Weights of a small image embedding model.
Model: 5.52M parameters, 64-pixel images, arch vgg, norm groupnorm, depths [4, 9, 4], widths [80, 160, 320].
Training: muon at rate 0.0024, 8000 steps, batches of 64, held-out accuracy 100%.
Data: trained on abstract colour fields from 500 small random pattern networks, 50862 training examples, 10.1 epochs.
Rows from block 3 of a small image embedding model, named by matrix and row number. Each number is 500 + 50 x the weight over its row's rms, rounded and kept within 0 to 999. All counts start at 0. Numbers have three digits each.
Before each channel's rows are labels from the 100 images, of 14976, where the channel reaches its highest value: "responds to" is what is common among them; "colour at peak" is the nearest of a few named colours to the mean colour under the peak. Only what is clearly more common there than usual is listed. The data: abstract colour fields from 500 small random pattern networks.
# conv: 3x3 conv (model.blocks.3.conv.weight, 80x80x3x3, each kernel summed), inputs 40-79

responds to: smooth; mostly green
colour at peak: green; black
conv.0:545553602517532501461521484549471451463506556547543486446495412468496493442477503411477496468646464530490544391516518482

responds to: smooth; mostly blue
colour at peak: blue
conv.2:523518554563428565583605468589562499444522515383552525414506396519541453500548525440532550529522502476523498601516472540

responds to: smooth; mostly blue
colour at peak: purple
conv.71:476431535487514491518567514497532461583474492487493502528463486531476583450473365512495545586544480556552528464517323549

responds to: smooth; mostly green
colour at peak: blue
conv.45:441551517530494461517554483474485567381522561538528502530512501383467467474478572430445579359545557497469506539487513488

responds to: smooth
colour at peak: black; blue
conv.73:480526431532481490472488612500409510480465581472382489564392489496517477496479399482545519541551488480578514524562438518

responds to: bright; mostly red; smooth
colour at peak: yellow; orange
conv.16:526509521506520541479402395553508435547416540522514515552532552510485505492546507560444517523515442523501480385509496500

responds to: smooth
colour at peak: red
conv.39:530519567487392487559523471499554562552528512474471360518470469500539363525506543556499503467463521472546505471532537505

responds to: smooth; bright
colour at peak: cyan
conv.46:560535503527533460574423559443550518527535504522615450484475416560507448533531579487535552471383472479484493454483538404

responds to: smooth; bright
colour at peak: pink; white
conv.52:518549502470485443494374521551494509522482514456536458496505533453453441414431527505433481440524526489482492535455485486

responds to: smooth; mostly blue; dark
colour at peak: green; yellow
conv.72:559494444576537412504514480492412471506530494621487492509454496488425478526529500483501423430506510546537479477488511493

responds to: smooth; mostly blue; mostly green; dark
colour at peak: orange; yellow
conv.44:554468528508481515446484356561518545519450457490434464621516502557490443481538532431529462472385454498491543529579562544

responds to: smooth
colour at peak: white; pink
conv.76:565518467510550462475360550561462464499456504560531524461529574509502546465492573527488471603477550464525489476494476387

responds to: smooth; mostly green; bright
colour at peak: green
conv.34:472528585513506534482448598552517500453475558558476514516477491466504450483518444425516478433399521573485518466528524468

responds to: smooth
colour at peak: black
conv.48:401479580539414592533573513544472477394538498475570524510502490588481512461433615505491436462565521496445529517452562568

responds to: smooth
colour at peak: red
conv.7:426538516462530461517587563496519507526573448478448381479642506453431537555480482523497449537397543517474461478514492482

responds to: smooth; bright
colour at peak: purple; pink
conv.70:496543544445498559489455456568540488584501452448491439388524444579516528561514595551487534497450532423546437565569562519

responds to: smooth
colour at peak: blue; cyan
conv.25:539566518505526435517551453482491548426620472496535474504489544423559486548540547394602577453435591465506463556479525416

responds to: smooth
colour at peak: white
conv.64:476529503507422547472510497512414524540540549482392430583526483506505431488470504450453487561470543600534479488570472479

responds to: smooth; mostly blue
colour at peak: red
conv.9:537442513473475543430477550545515427532471517498475581397561448559493484486487385537463462555479500467442492385484451535

responds to: bright; smooth
colour at peak: green
conv.37:517504430533496446496490535434447531509522609519546536479527528332462503483523425491535423388544549506572453572553595439

responds to: smooth
colour at peak: cyan
conv.65:501423498421568405546510507541435412531543521495481530464384474498448615471516485531436498489524581521435551497506552540

responds to: smooth; bright; mostly red
colour at peak: purple; pink
conv.15:435547542459514458504405552662477519460476478564571441496424500488410510413541635519451445537405522484498498447475440483

responds to: smooth
colour at peak: purple; pink
conv.47:483480486496502501533365441466521417519550538479408421494471471495548481456486289535446451526412521456450485451472543472

responds to: smooth; bright
colour at peak: purple
conv.57:478439494504489495482614346551452532496524476550496531519491427477477451451496436448475463600599472517574546578500391539

responds to: smooth
colour at peak: cyan
conv.75:391496489544469524548426469524541479397451473475566489469476538468492408476447583425541450546468559406446456545470582502

responds to: smooth
colour at peak: blue
conv.69:534531478443426484476503503478427472483522472455487343526487496558517396555535596507501495578434521536506386460582586477

responds to: smooth
colour at peak: orange; red
conv.50:519503561487446530510457538591546543532515425435461555493533536544572468528441516430527416517456482510518592437500490544

responds to: smooth; mostly green
colour at peak: green
conv.51:466532454546511488503443502490515490347477499514477439491343433485460483498502528569514446581565496411527482510490541497

responds to: smooth; bright
colour at peak: cyan; green
conv.5:462556493468427482503447463474487502439496515479525542419538479571540432475499620444507495456551488490494572490459539475

responds to: smooth; bright
colour at peak: green
conv.31:361490565506492460476515492464529505356538548483480516529422578461443556467464543548526455468579479523447468509470496493

responds to: smooth
colour at peak: cyan
conv.79:407632547429479574542539541524522477420462472503524463481466498528490488558433580496524461536458510478536436514453542476

responds to: smooth; bright
colour at peak: purple
conv.54:518534445456634535474432542443483539461588539515455469412466473373461495537491643500542469441492494511545517498456492486

responds to: smooth
colour at peak: green; blue
conv.1:569609543511589544463475557460431498482470458517503402477478473470491498532496325502451496440428520452583507488520490447

responds to: smooth; bright
colour at peak: blue; black
conv.27:420465466473460522470483458529484476382589473485510532549464538453568561535488484478531541517560551430494478522469541542

responds to: smooth
colour at peak: yellow
conv.8:531578520487524427477481511529381512495464501469532498407465475553517555449527511531513549495433506479478474408459507464

responds to: smooth
colour at peak: blue
conv.33:529495468552585502462515400594462502501508492536510433470530548454559466503525446492536482568443462511473523496547355472

responds to: smooth
colour at peak: yellow
conv.67:549529542532520441549477545562506384505430502575516597448507472525425530510530488554493524597551477541472519395547508532

responds to: smooth; mostly blue; bright
colour at peak: blue
conv.3:423487486523408464494414532418570585430580467531548528467460528478554484559536656430448454454508523517592497538493504538

responds to: smooth; mostly blue
colour at peak: blue
conv.35:496475570514526541486489515542546554503560590512463571471551504484587457448550484467546396561552526358506473515562466571

responds to: smooth
colour at peak: purple; pink
conv.32:542593528450569500456501487550375540527474454566451492480491524493467522412448457576506500536555520441567519457574433488

responds to: smooth; bright
colour at peak: cyan
conv.19:499503523453577436436539580512404487512577482506521426597487541415466501541519576515507470545397557527509453504522549404

responds to: smooth
colour at peak: blue; green
conv.62:541471464535464427524496517384507437471483500507557477484411441571442505514523470534502494480534510462487482422491520519

responds to: smooth; bright
colour at peak: blue; purple
conv.42:381524458574556559549564561550479529421512488516486553473426611484530628529474543583518493470532502526545533528541454485

responds to: smooth; mostly red; bright
colour at peak: purple
conv.11:439483508462425507457438394472514485567462456424413437499520620560493465477439575513482413525464557501567573503540430493

responds to: smooth; bright
colour at peak: green; orange
conv.21:466450522493476527485514546504545508500542583443464557543509490500541530531442488473466539512556511565513502415592390516

responds to: smooth
colour at peak: red
conv.23:470457539459522559528486374546533442529436620535487579547507437569492499478493547482518465547471479576512545475538514524

responds to: smooth; bright
colour at peak: green; black
conv.53:481505530493464528557414523395548426453516465571444489493416471493556443530463489387503482516483499498514530432507500516

responds to: smooth
colour at peak: black
conv.30:540468472489473461468383571492554432401494559604486588537378539490607481500509475537449399508550552403489449456477486516

responds to: smooth; mostly red
colour at peak: purple
conv.61:523524489480524488431507544507478564566453445530556486354557515497483525440536570493518537524486487473535517546480511507

responds to: smooth
colour at peak: red; black
conv.14:332501553490426550542519530566535490497522541490453476602466405549528462573491498518516377507527510498501438494458532524

responds to: smooth
colour at peak: white; pink
conv.58:588556369536562521508432330538519530532511565499540520408518549517503481457506521484454556470478450512531546534510449569

responds to: smooth; bright
colour at peak: green
conv.68:467452434581562461575420466446510473485477441512569489540465463466492530557530533497409558435531547473403580444510509540

responds to: smooth
colour at peak: red
conv.66:509547490511476579488573412514488543470488361389508436492578516534490427496495407470515458500447525505474541580498512502

responds to: smooth; bright; mostly green
colour at peak: green
conv.55:494467501481546487448477564453403464527502443431535550466491547492340490520475507532529457511580476522510537446495531482

responds to: smooth; mostly blue
colour at peak: blue
conv.78:547528475513478450489487552558398571553539552551523529484461534348541546570522350475492509420471499483518534510504505509

responds to: smooth
colour at peak: purple; pink
conv.6:578551326509517456492539444518434492517500596536452511547471548422519540484578410546485526475495526489526538495502468512

responds to: smooth
colour at peak: purple; white
conv.41:485523447518479477548329486557517498452453501514468567388471596401528471503514483490505509488529518473548551483436523588

responds to: bright; smooth
colour at peak: green
conv.10:544591523548549526580511632550472531497504581546510499521460550419463572577553480519509569470508486486507498497458547504

responds to: smooth; mostly blue
colour at peak: blue
conv.24:551489467517486472542461561459451495454575498471565411464496371432605411505558360487522526495519530489457431517498523435

responds to: smooth; bright; mostly blue
colour at peak: cyan
conv.36:542533535503506479468417558426435504471485549481481456518479505535569451475531579435540507415431523577511486523543546497

responds to: smooth; mostly green
colour at peak: green; black
conv.77:578525457435470463532457430528473503528549457549552586496502507501431419535452503464491490379535547618480577467467541485

responds to: smooth; mostly red
colour at peak: purple
conv.63:414489528520563504497494567604521552545520482521469500463514493509432576479498533611489465510540540372495482513443490490

responds to: bright
colour at peak: black
conv.38:506444551531498629514485479568526520476445394486507499519467549483518519513456591490441534507609534529527564528490395569

responds to: mostly blue; smooth
colour at peak: orange; red
conv.74:477454544402468468446505507506482551523508409533483516502515559584469489494522560492543495464488440473586507482506577506

responds to: smooth; bright
colour at peak: purple
conv.26:530519407461490482518599442555514506511501452544486624450432493496455559432495509525408495512534498527517507527535437537

responds to: smooth; mostly blue
colour at peak: blue
conv.59:481446484485470444399507484453495492479513490510488423400507478579619407512511512483529412505562520455564458533520474474

responds to: smooth
colour at peak: cyan
conv.4:454521435534520479482392563563391450492458467505411438537530532542436521566514677495476505568438511530478485492525441450

responds to: smooth; bright; dark
colour at peak: purple
conv.29:505519531446533449480459566468464478523498503451491527434565484451466549508570438512515577566501509566502534496624557457

responds to: smooth; mostly green; bright
colour at peak: cyan
conv.28:512538485489539456462527541534458492425487477493486505558501486378465591479495430565528517471426538443537420544497493428